A small audio captioner, trained from scratch.
Model: 20.8M parameters, waveform 16khz input, encoder arch transformer, encoder norm layernorm, encoder moe top_k, encoder num experts 4, encoder layers 6, encoder width 384, decoder width 320, decoder activation relu.
Training: adamw at rate 0.001, 11300 steps, batches of 128.
Data: trained on short pieces for a synthesised band: melody, chords, bass and drums, 26041 training examples.
Rows from block 3 of the audio encoder of a small audio captioner, named by matrix and row number. Rows with one number within an expert belong to one neuron, the router's apart. Each number is 128 + 32 x the weight over its row's rms, rounded and kept within 0 to 255. All counts start at 0. Numbers have three digits each. After the name is the row's rms in percent of the matrix's.
Before each expert's rows are labels from the 100 clips, of 14976, where the router gives the expert most weight on average: "strongest on" is what is common among them. Only what is clearly more common there than usual is listed. The data: short pieces for a synthesised band: melody, chords, bass and drums. In brackets: how many of the 100, against the usual share in percent.
# router: router (encoder.blocks.3.mlp.router.weight, 4x384), inputs 165-219
# up: expert up (encoder.blocks.3.mlp.up, 4x384x384), inputs 165-219
# down: expert down (encoder.blocks.3.mlp.down, 4x384x384, transposed), outputs 165-219

# expert 3
strongest on: kick (98 vs 64.4); drums (98 vs 64.4); thin (high-pass) (70 vs 12.5); snare (67 vs 32.3)
router.3 101:074120099147148070117217141153140105084108081075113141120084164127079142192180133173131160120165108120128162067129166080149040081117100161123076199127050176101121182
up.0 103:173173133107137137161093160090134144138153070169119099123130061115161135146130107100102155107129168142133164148127133146176144090127137110159144156101132109120175168
down.0 081:113174106059144098153157127121177092114074116087034079152122172141177111151140088164162167122083150099154190115157176112147135115144125137137066143145130143162136131
up.1 093:150130124140135138149175107141099137154113106129152133157123093070133133107189145144116146091141123175155091093152149095048070124165115092068115164130079125140149092
down.1 106:153107114073091154150041113100107133152099127106156134148089163123132129097100161110148134082183112087149091151177146116146216110159126133112115108154142171142103088
up.2 100:140124086112135151132140099140140153185135138137124145085135069143180174064146153146126165088131114135110100120177117105119097146175136077113189150104202105178165108
down.2 106:134093123104123092124095106091151091140109117156133135204135086167142195070094155071133149119130170111136126156117121112132186146094124081121166124126214102141110199
up.3 112:140154097078101110073092099089155152147183131175137082178124087153130085061113102084076159040227156138139199164144099138134133078131109087139137135109066142186187155
down.3 104:124088100111102096101130207125095098122133130130084096129052205106155148101098135148123171103171168145105161132134144108190158186170122081126136108107169099119101128
up.4 106:157189115081111150113103127091177177124105112180129113092143061115088085165119112116116204089123165116124143149151118138149053165144138046144110153164178019113191168
down.4 098:126110083178185127129118146087138087094174152137097121125104108130146128092093118161108157154153094219127189141152205132108125097090145117163153159104072160093151155
up.5 098:103201188122094121123148112124178158152166134134027133123097108152104128158112160166102162158092158090163182094118191117113111151093082093085119146147095084168191117
down.5 110:152179141101131120127112120143118133164180169149120106145125116157167151079185140127089110095059177130112127164134129137123131118079113111083143087166122103151168114
up.6 094:129197071111118101134084135073130124108166164101108118159110121159127119124146106171127095116108097135152167125188173096146169101146150149108178110143081178100158114
down.6 101:120137138170129075068144127076130114122132129059119082120106183163168168144186145143107137091141178122153156166120149200108118125141167093122175054111120172094102085
up.7 091:081162079138161178168115102122111179104124120110126121093101137148107120136122116202096120181125122067128090084135135155147159123182095131123101099096109115158124156
down.7 096:144124114148122166111116134145110160153167111149141114079124162095124132143097139121077148160171132117153190103152127122130096060157104099133148119130102157134109142
up.8 100:140098068028142159100081137081107190131181100130093101139185093086133126106139122128108135089176166163125119166152107125131140107160206096126120120157149183154122115
down.8 097:104125119134092134111108185103115082124111083093099084170101152151129117182133173170098175140116126120086192133154190133076136131114128145088147130136125098102113110
up.9 100:113086161159192070146162104073181127120195087143145095150065143130073145069147118112099107174127123128090145119116163152091157118131133155100117112103167118129157125
down.9 109:076098151124082179112162088104109105091145114169156153157136139174112149085136195104113147136138119172127196154096138101085116173104088173151112118098166118087115166
up.10 102:084132104171180102112175130109168104140133095133163127143192148115155092157043078123104091140136120104049118110135136110103132144114194127196132134117090143102094161
down.10 106:153133128132110122114109119125092165089120169114154145107106131180103113167129163131069125163128061158205175113180207103183166119181111133136087161123084111126158150
up.11 087:087148140123111135159168123142130138068121121077110129154076145137086152129098156172134160109139140034145150137153126097059097092129101144129184110094139157125139080
down.11 097:123078135141149112175042147138106118206116137102149110106211139108221065160157086102120138185117131163184129150127091173124142072152123165104172179193106077159161145
up.12 101:168084117121104106124100136134196107124086139102141098178174140111137150158130097104175094132139125114097115069072084138110164101137170161249115084161076159124120110
down.12 112:150095077143139110111155151105033126108144169116113143158106141115120178136093130100137079124148096199137100121139111094110101099147121133146117095025138145059149113
up.13 106:106158135084106113134087154085168134155166099142090100109139090125159112150117145109125154116110148100174205116165165156167176143174186080093158153146163119114182168
down.13 088:114104109114165122169149104108124098077074149090090115121165156155147111134077108152125117175070102161126200139151170079124158102147203138175108178149121084162219165
up.14 098:176134138120066098158119139111122090102174090081100093130131174154128122164090083140186143117111118094126126106132180157129120112069204128107116140198146136104125129
down.14 108:137143105128156099148163095154089081090110097125097106145162177184135165154161156078162102152087067132105079055129121150149127120141109103117112143118149096068126093
up.15 100:124125139159179143121177139140144123127149082148103096092097142089138048106146121098108169178149146137122172109188107107078160130136125105150140132128142094156142158
down.15 093:121096117153121121130119115125170117103046175129134142121134112081092139110159156135107125161141100137122152149087141142131115104135140086179124138192109096099133148
up.16 097:170130105122126134113139162129197095133132125147114075182146113100160130147161086155118145141106099119062132106083107167103192088116181137195130085161135144149151121
down.16 101:105104067106142120088150128134040084107147169085115114131095182139102204125104090073163122141162094189134144133130073132152131092185115128133163084046134146045141127
up.17 097:138133128082201111149132129094098125116159136132106102110167077175180116163139120107079128162069123142144177166097147134153150108137149079157159179152153106101171202
down.17 100:160076089092070160064077144106121143119046131130075137134178095150178171103140088130148144117125171177131080141138067129097120086156134154157154120151099142115127095
up.18 099:128069170092133085124142127111167106116100134126145087170110103094102223142131068140105112078116109173144145137099163121123147169111151149137147125140137093113141129
down.18 101:078131126159152108125167143160176088087114107143142163196108183108115181139111117111129131102096159128137086137147106104090148140098143144124083115106086203105111138
up.19 104:133118176059098132112152134056162148074157079150126078145139091091157128109087091131123168108121187169095150110118123168138138079142169077113168124147106083137188144
down.19 093:096118177101147141131117178101066104108105101136133125122153130165121090115142125150130149137114164138140144129211141099111150098146090103152171124108148092150110107
up.20 118:113139142086111108123172108070099146137092098116087121158157098157096136168092117165147134143180153154106109129121145149189146086113127077108201106109086117130179129
down.20 120:131135109111153057108077121153068153085219120127147109112115128198119148161140087155078177181074122140100174130212151096169085065118137125177101197112114154124132146
up.21 102:119127149096106146039158192109130151157165072109113074191114081142155107128103139140105138140125187109139136147160090180150137145127157109135177083100072157176175146
down.21 098:122125118059125137142100167153102159093131092103138090129159053108204168162131072145105126106115152183090149135157118149101068071143130153142112136090086115122127186
up.22 105:149158154103164113163100106101155114108107104152106109131167122116078100095098138139090169135169162101111136118145128164129109118099125108128143160103107089151201236
down.22 100:151145081120177119175157157110149117054151118113087081147134139126121087120074172153133141140173119196086180116164175119093152089106113088113178146080118102107137175
up.23 102:117133087144169152093103096123193102141109154151100089195136047129047167098115093107160072126184138144166094185110135180119107152101105155121087181201149145112144147
down.23 101:076147170148100132103155098179118101093066160169090119139149072135092153104140131108169168088226205117170095130115133119111127136081177128142166104140079157181129113
up.24 105:180133144090092138059172157133162127163176092128118089163090070062135128116107113147116150113098189149133122164123100132153091030158179133142174185127099129109168170
down.24 103:116077150095103143134105165077141115094176095061073130072090093099128152134127116172163080138158128133087120155180106171145102152091157120129182059182136145145120142
up.25 101:156123123113096120101145163078115132114132146136107084141154078083163129120100119101120173094124173112113134191153105149169140188150121075155139121092154082098152161
down.25 093:149153158154123113154154105088091111114098120092071064064110148141143136118132133190174196160157212097154186141205153101129126129080161145194123119102101132166194176
up.26 097:101176171088114114121161150120113176119174097094111132124066119121043126124124171196112127098134146087138132112168179107059064127137141137183138126093089114114125077
down.26 112:162157169106126115121077187100146121214133095099097088111175142111151093114136143131073140154097187149126130176092125175197153112135158095101133175142119102158168104
up.27 099:117065164160122102153103164152127130114075121126145148118121085073197101149112171089136195164056103157106119125135126158051096117140105183112129134114110097205141212
down.27 101:120103140154095164094117144096132123077104150173118102088148095160103116128115126170127163193138105134125136104107117191109125087100152095162154094130114096148102087
up.28 094:073122137077088128125195154162157180126115105127106152173160139140090166109141209130099157083132149129148150079106144106077079145097138114091096163097093143108141140
down.28 101:122096154172075071103118113119184122189130135152147137077114095090135115103145117076135100140156166135107094094120101150146099192108140088127151094148100135213222133
up.29 089:087174089118111097130130144150193072116118086076070084160129135140118100144154094114175180095199115126112169118120127152105152116084139113066104154154176130126127128
down.29 094:099137146169152128124105147119051138074123090120103104123158110109103153064146124128167062132193116130127131175155159150114129150103136160147165136142102130079107158
up.30 098:173149148047169124110208151166118134150167097084068088130105125068195090145125136189139139114117131103103118107150165114097110041109152122088111135153049181151119132
down.30 099:164093101121115092132113145201139150128149130087108168115096059097158138092134164127176059143181103146126026143123139135186114143161102140120109101099111134087076065
up.31 098:113109117053099122114171120132119146129140117117100094143092179183138100121088160109117129160148120088156149094171098157106147088097132128066147135052078180153210139
down.31 102:141144122160074107111139139083096181086126124161110103117103126163131134133173152159140168130141116151107173131134136164157093148081186105119125135081097178120053127
up.32 101:135105091128086125122103150129182122113155065156117082146136077094144104133120101128098200125124134153133139140118119151087113088127172103150196170136138091150161150
down.32 092:109141106081169074161138185145116120099111081151098141118155149129185104127181138185110113180098108137070146165204160141120123149098120101087109133167150137112115113
up.33 097:122129178092110115037173160095128148118067091132105107150088102147070049159135143160171128094155209141156155152149132125169096092169107136111129136128090145073163105
down.33 100:104172168160102090079110121125082098106144135105153172162143112206096128109156151118105054073122100151194112205104155129157127147144097159172093157114117150075127111
up.34 105:176096140078106117104148124090136118162151125108101114109175097136129147137098126128104146076129154112116163176120102165137111093155169082127143107173121122134177197
down.34 097:096153107093105126143100197121165102122113082071086120126061199119096102159143186159140095165146148144102144090217155152167088134066176078114153133125163107118120138

# expert 2
strongest on: reverberation (64 vs 34.4); text has "room" (64 vs 34.4); text has "reverberant" (64 vs 34.4)
router.2 103:182082075113133158144082178120115159219142181167194155105153115171108110100142109122168083104137115058163101188146070135143061067144120149128131140202159151087155103
up.0 103:125235126119126081083136110100138134076092158134137095139130102138160142151152117138085203088123170096130158115129170144132148105176093114123128122104114106150209179
down.0 102:146125089148147074180128171098123102077123136125128102098103134121152117157146121071173138140123180101180146181180133164121151150157121150155166159070081155106126138
up.1 105:088166206101078055135166108115149149107083107118103104136055165105129132130135138100124180115119140078082135156093138138071166171147169109120143059080136143151173170
down.1 103:140139154102068143074158095124142166118096124124081099173073208105166163141132109132158134114120173152161110119148094099108138145141168130073143097122165144100156112
up.2 102:132206132029158116092216103081163167075130069088081075122095108081128149147114076164090195142150153139146189096130170160119124078134178102134126168076105092104178151
down.2 099:071096185081123167116116191043126158146162094148159109160164100114154126169173155079124148119113199071131147168099114124136162144119171113140186133152120105184122099
up.3 096:116145083117177124157141158076128190101136129106149170124151162170105151111157114144160110133164116096127111110209138093168102137155137128088139104125143138098205133
down.3 104:098137103126113117181118151142156075137115146102071127079163113162177106130167117147145161128139074143133145127130102120150096121066106208106109134158168175143132134
up.4 095:160143120092115148104146155131113138189074126113085124111128130132156106122105106190150137137053103113198122073128149072098105181128139075167138084142119158211190127
down.4 101:139140131186096154121079154161103185107118157151165182119152091082146134113127178085121105114142135141042110172121095135118123137120077120135115075127156097157118138
up.5 100:124192155095157135097116143126115118122149128141145081118092115103105115169072093096026175114120161116078187142155126191170136130145114108105172130092111139141165204
down.5 095:102083131111143079143112203080119150129116096131172128093129093128169108190092173043123187131112195093154170163144121151124133172152158120150182144130151173180140172
up.6 104:120130167081112128125188158100128102103103070116119094158151116098125134138104140164107164135126170181131135119113100156119198141097187114056196073131122113172199122
down.6 103:125133104147163213154069156092195126129135074109139131126157137112152139134187053125086167125091170067145165150141127130084148112167131114102214138132210108149147048
up.7 108:156148153123139095092135075100087127073173162124118103120082077150164092120094058049095139086183164102110163147194131132169097109155104132154114073038061149146136168
down.7 109:120094138157195117176080171114127130148139119130110139148146128132112150148170140078123087173131101124160151163144123178148131157074114133130150163139154116113129183
up.8 102:105143154121162134129161140092125127118121131109066082122079070098137148143101113150127118164166163163111142116136130124114086091112123173136120134150075143136172141
down.8 097:165126128085129151232121149127109073115097085153110093111186062096188150138172113123145153209111147106125121147132131119135141068102101173157172128129104091202089168
up.9 099:118168163111153146067130118119191130152146111051080060145151095032152098117063082126074151110164142160081140165188132194143131158139157129145127147126099129125217183
down.9 092:115147104127109088155137149077161183126144093106115063093102120123131107161210078139135194143176165105133222102107130127122122153112170136110139151146086125153189125
up.10 100:142135163109164152102170141124128101143195127115138076161072118071145114114088110127107169133085152147154144138160111147144104136175114135168175126110142100115135145
down.10 089:178094107167113113196144116142092149155099108098095102157116149154157107142140070134081203138124177097151196201113159092119156126115106150143147120144190144163104129
up.11 094:127168126153123171158085159102139163159183135145141121102097140111125137116139119083135140069188153192182202158160163081170049102114199137098147146133092179084097143
down.11 098:152188102198099101153112111136117102152104166086056131133112113157163129079131126150142150087168099187131110194122107148132096167055183153131125065140142217128127133
up.12 102:138205143120120147179161081119117094111209100102097130115100162144112040161089151172152126099096149054160179114110203094104121117129117138169112141133151120132120153
down.12 102:118171170101092139096214153093113118049066145113090178138119149117085209126123158189138116100108141120174105111071178128102119072128136121120165112106109104114101085
up.13 090:064095133079142116071179119130072074146084135121134114125178119174088136147109113080127136161130133094106096156121098116142133172172109160171163092176116148136110126
down.13 096:135150133158140160128060146136091174146136127122131138111181120145095102070133162166041093175113147119116142101116134142089159115081148124162184123091052126193174136
up.14 102:158133165120164151117154158146116117157096076079105087124114115096129090154056086107110139123120136175103143130156147128074077127137148134151151127107114164136156196
down.14 104:126165102132134122151181100070151107122134082127085069173084149091128109204110083158131204169149135066143115110112153059097101111116181145137150150189136127099143128
up.15 104:146147157091144159169093088113106138144168104072158117108108182125127086166109163176131113104180148112106154131130204169101143073146082126101096163149129148151144149
down.15 104:146119121115102131080168125108133104107200140129139133111127147112121130091127152156118101131154140118131036133094117158178107098051123088138136149194142120099105136
up.16 113:081139164126131136064172112163096123132155052092102119147092096097144135167091151177124155101096168097093113130140109069129105158138106150176098139107170139140116134
down.16 108:217144104161119169132095072156134108100120162157085106152082100085117166089090093154171174174154115129118076136125109127078090077049144151216100109123139164061102143
up.17 100:129157083130106143082169159110111140081118084166138105135083066127095163103076133170150129124202100155069121097150083121077121119092156062183119096121146121139148171
down.17 102:168139100125120062166120168095106120181115133129117068050126122144148159128113063154080198154099131184060120149143126095109141137115067143148117147108094114142138143
up.18 104:100177153099128103104138068095204102146117067173108063130124157113153106165089132150092127135102168120089154164117090143075112096123109131118163106118061110172174192
down.18 082:168077104104124129114087135090141119107129115161153076122135150135132173152127134134119175129082085147116182084144150127128091104142141099156226141087185099118142162
up.19 093:100102105124173151138119132151120155157168071155172118194160062141156191101131096101060130164109124163168134173106095101146122116206106110106184168144126128116163130
down.19 099:111138136094103147131129100161093104065137120076142160101105100107120131126106114170168154161148137035181112132163116114146110126104186149156093145104104173141145127
up.20 093:122126127104110128091165082100180097126149105138178109182109175060198151128164123120106164131114135093120088076074117164109128074097145062078184094139157114104159093
down.20 093:141104056190141105138042117130117082148095211076125093076076177153136152090150064124120164109125141151145132112144111092145122136072150156133137129097164176077141146
up.21 106:122157131131163104126143123116159175131133153144150117184149125132095154101055121128035108086071134175116130156089109109145092100116125116152150168160113094105110197
down.21 114:155112108113127082179105136143091086110173113178128157100139184116148150080130083171179072125122139098090118106137138087174139132125124153207068130104063163114095154
up.22 098:100134121133154126152141148075139214098212086120177131090127132081068104116115102092118123143193145115103162136214095180076135131116163080107144124080126131138186143
down.22 093:115128108205137156078157092157158107125110134117146121120194139120110148059122090096082147161139087101103096062135096142099125100099132124102112176141131127188109090
up.23 088:124093184095162136146120114164104153128152101128112112177182170139129040082101152100112143164149102132189095090111099156099119092124162194156172168120115128161131137
down.23 098:092115155135150109116151151101121136107155131145205155176049067112125192149114212101137105152106148061113120086090118116120139158106139127157110096103095136141175132
up.24 095:169132077118110108105135148116126142154129133085141136126101135111163085121135123128065168153130091118094122144101074158103163055097115069154096089175121142155134115
down.24 102:213103160157091148114131118140170183181102133152150120094197080153111108124161136130150089136116108128178128155109106119147131134158098118176152101178158119165128083
up.25 100:169108164079153145205130166135146169105192123135173137093152126088102154131115133168086119052075203146108136174130166139150094068145104102170108154182175084050156150
down.25 104:117150145123105162140125130109125104110214114170136137102119122106095153144103144130089098099118129186122056098032148131161059069096155131136090155148094059143161114
up.26 108:078141089093142115123148108086102178088130088095093082102118106135094100169120130101085163152142125141092187159150113136117135131177114127166143091104052073090128158
down.26 104:159141161138139120194149200133122066138110085116077119152137147065153131119145076195141123122151118100174086108169126138090094122142121203091114101120091167083146119
up.27 101:154150132104122139125179133133120084147102123139135138122046117137146120125111137187106137106059160101122126141088151109112102160148128196110123103147133097109125135
down.27 110:040137136105154167122094119122143199153148109163111158147193151164101165108160142117096114138163157126137112082129093169140205111110143089075123153091145093150115123
up.28 100:149172156083110097117163132146161152062119118206099079194097066117160134099100066123142142134138136065066148122141085094167121122099132145143109162135104100117140183
down.28 097:153194103080123113142136074109094143079112143160095143128117113159098116143067101144139115080157186133085143100148161084172110118091085099158111092090165088095131093
up.29 106:124126107179128139086169092095123138136132131163111048173107126097111105130117094118068165094175129159130167146112121124142136149121153139154148086152154148113139173
down.29 097:182142147159157106222104131096130103123147140068121119082134073108177097121156120134115177172201153130116145090125148100143149088138161165110145153143107112165201116
up.30 102:147136070100177189140129132086162153139169108165125080139163057125094115135118123117108126168128088131157170180132132132100165157141106124080143170194151171142167132
down.30 109:132112127092099143095147100191119067144134116197128165172178108154116132118126123131141124160073133089150098114168096067229080174116105124119074164114184130148077104
up.31 105:118137124066139093107162136119089132083147085120117106097173130146149103142108131135092155103044167095161154133122158123199113105171182151141155159033073074097136179
down.31 086:189121102099160117134165136138102104123145087082125092115094121092119128156139086175165139068145096088174156159146123110081087146096150078083110078116121131152120067
up.32 095:181132121154127121096101116143119207166173145091157118093133083170149115129088079139154113116129124203199127106143127137126033125180137173151112161127104168142126170
down.32 104:128180113112122095098113163124085025155105179131079107157083168148137128114164181117106119104135146142136113179108106122106125176102138105082076068162146195171153073
up.33 098:110194098073148138084132136102147142104117065130105067151099089140103122147057144177097134159157138121090167108154170211123129123162172131190101164082073120119171192
down.33 090:096162137132130191108144146124122104153154114078099134117119112129173101101147118133156162147133129083211186128163139150109100136151125147115182120072143115118189137
up.34 103:145208116113196100072144086089134170084146136126141101140092106120130159131130107119098177128176166104140194169175135156169156104143106085125136132091130135116218156
down.34 100:090123141099178073161149191060097119093145084127149119144102116128154085147146077088127110149132145129173190148092162150122159119147089127119173156077076058116140168

# expert 1
strongest on: bowed string-like (65 vs 14.5); melody instrument: bowed string-like (61 vs 4.4)
router.1 100:169189204171093134160115097150115093065104123105107124138165146101193151102101143160125135153096149111135166135132133127111255181069136151119120091079157125178109091
up.0 100:188167091114109125067128159101123112116161078091138076107093109172153066144068129103081155175118144117164174189173128160117145103165147136144156132076150132207145161
down.0 098:152097084149095120138178123174115090103143103136112076100112133069106161117123132139081192113144101152080121093116118140092162130076131131135168123131179076139158102
up.1 093:095133161139190135128133098081162111056136133108069102142111160129080132104076060096077150133096159131124096129138147147166176157115114145103180159130101082134154179
down.1 095:149139113106087156119042061106094114112118154141186132105149149085191126166153059116149148056110178123101184127115089115149151067134109102099073103111111120122117073
up.2 089:125134210110127159154080110081153127066135113108077126132144142107129110075120130119143145152088156161183094141151149133126206147115125127083179096078093130145144079
down.2 096:137130107144092183137027052074081149148151146154197147112166169062092126107148147116121138151150165111123167129132127153144179095152133103130084100079117150129136084
up.3 104:143100136116094145112065194111079114123119153083163142147083114114170121148091080165066147110087155118036134148137126090154115107142134105117192113099113191123097086
down.3 107:089121126084110111142203135192116131106111093091111106129087142159170141178114089057183122171081117124106185152097120151146151191112156108134133070150127093147144147
up.4 101:089146090087126144127164113094115108127075135150129131101157163131143130109158136114125241105129117105121155104117126097121117129136127118195083113190109169146163121
down.4 103:143119174088074117136098186169079102103076136100083035137105192100149123141133109072206187123161153119174160151095098134114179163157145104162180100153131136152108154
up.5 098:113141109091153106068138123112130149119162073155103112113106164098160107147098100158116170102104083104076121102192099104125108137182128125182145160186151141106182129
down.5 104:114144133106135096136140112134159101124109117149151142149082172129187139126133116151086165138089120179119191152124103116168054170132111103114134138143191065094150145
up.6 097:121127127129160126145114111092124117103124127064155129113104116140146117209125126171078206086152111146069139113106150091102050083116109093135161151178085162149124135
down.6 107:090135116135154142113089121130094109117124130121131079096170135118132140170157078100150130145130125143186133131143118125122225082126112134108191078110135110155153107
up.7 099:125139157107126115161138101078185123046150087150114100099142049126141136149124055115113171116182152062085152143147116176128158096113169153126083192154051138146158176
down.7 092:093115126061084137119092076116114121098110164093133138165203064123197143052140076078132104105114118164078110097115079101128201132109090103121165152144123102195094077
up.8 096:067137123101148137147199123144137148115114052161101122141169152079171149155112151125123190124131140108068129073085102106115132096128099128142120148142104142127143122
down.8 105:178155148139122166106120078122117142134117173128110174116132095094128077148158161117093073113135207143143099152145099110164107131113123109072109076137138069135144125
up.9 101:154099105103099165139167170182180174047136104165100106159098120122129165167112187152111101109119138118137092160077119161148101167151177155161151109142064137080165109
down.9 096:130083125143103155105101093097156128081113121104072170127096115166139131120147127146106124133127078103098089107138113089105156148113183175162137136118150129155076105
up.10 096:123143091190100195120111122143120151137050140149126098166047123051132113139130132133117108110152136149136138059161055114129063177108102167189113125142057150136127119
down.10 098:141139133128113109127142102172156124091126128143157074078110150126185140099158109127159148132139099183099122117139067109136109167135069070178111124119099153096171147
up.11 096:091126129115104108128151162134174123123094061093174075130153201069138104165132142116102138194129149132044119104043086156117156137149109120159162153136115061134122130
down.11 105:152133109053137125101138140177112068090103191112105167108129138074172084184131104125123117059151162155081072165124118130128052102124086142163020096131125056162065149
up.12 100:124186160082115088174102148141173097117145082145046109134105074085158106163111094196125126157152126079112115133146155094099132147133180165182097134131104087094117178
down.12 103:130169127122057116107144097192122133136121143118167134182092142082120202102104177082175094183119124139137086175123125097158164155163131091127094068097167159066136109
up.13 100:134105097118109111157157188116147176123177101132125066101067108120108091144078157078137125135195159118146159163126159146108142106158106160101163131133086164133196174
down.13 087:150150090131067076124140077153164105108089112147149085109090119154170110154096108151102148067128111066110136108108144097115132130099116132163073060178163130125117129
up.14 100:110062099095129103158168103152110138114195050083103129095104145082168116101116131096136137144095137086076100127169131153120114144153192113179133099155088154147157116
down.14 099:092140166111146114137220128181194125117188123126088129125083127138138148109129086077156202143169126093078159067082081138182132162175135159108084113154102165140124138
up.15 097:081131116100132157095142160124145158124125092126124084153093126104111117149101127143131179115123125128115176066189063212131104142161116119092132146166140087115170163
down.15 094:180104100097115152160113160121088128118113147098158041133103128144116115151087127101174216110154135148103157065136171118068136108145109128090176108098114097128136152
up.16 097:120154124128118150131124160120147134127097137176158093109138180128083110172102118099117101159163111175132175200108116214158118146123155066209151140185088093063101117
down.16 089:157168160080112083151063186110164110158121099124132099110055115093154117149120121125108123070073186121080164118170134182159162157160134124136085089115146071121122110
up.17 096:146146126082131155042129126085129130070122143115095074139120098159108109181159121133075109119169202141154188166108109195202150138209116108138155077138110129072153100
down.17 097:103074126082135117116154125141141132118147075120154069133169143119136112138138103150175084130103058150172122091099109129120155123151157147137139155099129129165142129
up.18 102:129106162135110109149161070134103107112086099104100105128126103040168095116133168144131104094129129145065078112184143087130141152162127196173109112116120131088077140
down.18 103:186134105067079136122130097232145127136140105124104116103129103071154121099080140129187094159102095092090129148125138120119131140160191162140120118125124143106127136
up.19 096:228161170156105144102128099100105113135114133168130093165117108068083163157069104159139137121179197131149153159096076128160164140132081111127117079085138138124183181
down.19 116:079106116083143096141214142183144116119094051174140093150152139137141174127165121136111151107077107101138069108076143140076120138142128145113155148154143132105131094
up.20 092:214169105121130138082128130098110130059124107113141092151122108113118148202141127114135101140078178164131149155163114115137127069172111108151129060112124125096176127
down.20 090:137122120136138133155184153193110116080109151179138151203133106163113152143130132168128049157116077103170118122107148124137113164106118112118181166096161084098127111
up.21 096:103148180141108128159193117137198150191110141169098113203094143088113117141085114108131127159072102094103097116159099150156148144071120052107113100104115064169120115
down.21 101:094135113127126133131128087110122115145113097116112139139140096178129174148202136104137128113089073079127079117101110132121141127073125129107134111174166140163131100
up.22 098:149176109173119195058106148132112164059116070095141116128127162104114109152090171080116236137173186072098137137154080149120165101176115103087191171137184126175146111
down.22 102:187111187131101196074128063159053149095135146171140154125153072147096126149129184161161081082089178113151170180110148069168107141117089136173153151081144139101095170
up.23 109:099142168115121158087169092089143178121122099126101127108123097056070103198067092185129177117131123113094130082163144094124139095119150188184102103142090161156098169
down.23 122:117152182089093123137172114181119079132136140109073121186107127139101148125162117133139168125122165075159111133131128099189150193110138228089139131118129076128096130
up.24 100:145157098095133151138156097139205127144140090145074074153113151108109118092105096152064180071111153095176141108090101129135138105105140143145125170151092089128188140
down.24 095:185109174131099155166162094128122135102118110161154088124189085173097072145151097118146141099085163139107154151096152118112149105154070169170142125141079114197182161
up.25 101:141101060054116113056134113125151157180114130121139077137137141132139105091079106141119187125169173142119126114138118146085121136144143124117157157127087124099120182
down.25 090:071154211167163146166103131151117138103111177114138105134117139155091139121135106111170106081094116101093144084111162159108203138107125140139162109140071130121113160
up.26 099:136100133110116135122116161041119140091135042113149103083077125085108137129078136157144183122145153139142148089164098154106131120149187148114134136109136144135166158
down.26 098:201107124083089092153138121060121127088098130052144058095113120102192067110043111109068166073159173123092159173122124160108207110091128089101155106123145101145159159
up.27 100:132167146117096136076158144125140115115120172170117077100150101046116149146073089140161145135182161201133156118162101136155114135167135100122154104098125176095182134
down.27 096:081160118086165065171137152095183094124083131088014049071120120129105111125090091115105151066142150070139137127182167110132147144111137141113135151119162135115132188
up.28 099:129168117120136155055173128139129144134152122171092029084141077105089099154136165149094181118162156173164145116186101139164092135143147119143186118148118173128171188
down.28 088:105161126078058076144183100094143098092125100120098095104102104126108127154127136154147173052118140091132127118137160129095160079132175144112127029100130135149121142
up.29 099:122082158147110122171102176132168138125158082208152115166051182077121070129137163099157109198103111151082079122112168217111129109128140161140091147137119056062097153
down.29 098:144128108120112096125115101119109136133073120066124112118174112168148061192186155181097122112155108108135149075120198138072122113133103090092113124112137146149035102
up.30 094:149252121141128136148075157119194098078100159070117090113152129114079086136143126156174078101228119104161184172171167158142158173112134122121125078162088200161134136
down.30 094:128191146181130130180111137079121155159110113111202140112120112120088147169122136170122150185104136082194100118156170115072138141118101167102109214127122133162163120
up.31 101:136164106152091085140131118130141072141114099098121054135073131118077140077137113154087112117178197150164135185120189098148147154134102134162124107104129127117115139
down.31 108:104149128188082175149099167110127117156173124085123173155157112185133138120144163117124139169149135149099148147164099126144174106133128107082102166151161190114163087
up.32 097:046212154126130142134058112099073087150159187106103150115143080180101083160112097119111134071133170151137182124098189155149163094180100142113173155166131076171137140
down.32 098:058171071167120111058095150165131146131084175108092163114119105122135170117102191193172047141138171108151126079106137115101136085084143075097152151142094137141124135
up.33 101:136100094143145127116141129103151120139153075118133085122106135102113120146088074133103205125117141104127140111211118167119132099131151134095199127139165114122195155
down.33 090:195126110096127157170174104082097116087058164129125127126155162146133066183112065127119198027195165140117140113100162130128183072127095117109187120113136120156118095
up.34 095:135120136112105114114074187113104080090130116139110084129094104125199130156135088117157140078115132145136146196132098141095169168127175188109205135082163146129081103
down.34 098:049120134067084166101105140153125146128163132188182134151178113096136125081109177151135094150127177079157135174111143129140131121153128102140074170101095131091161172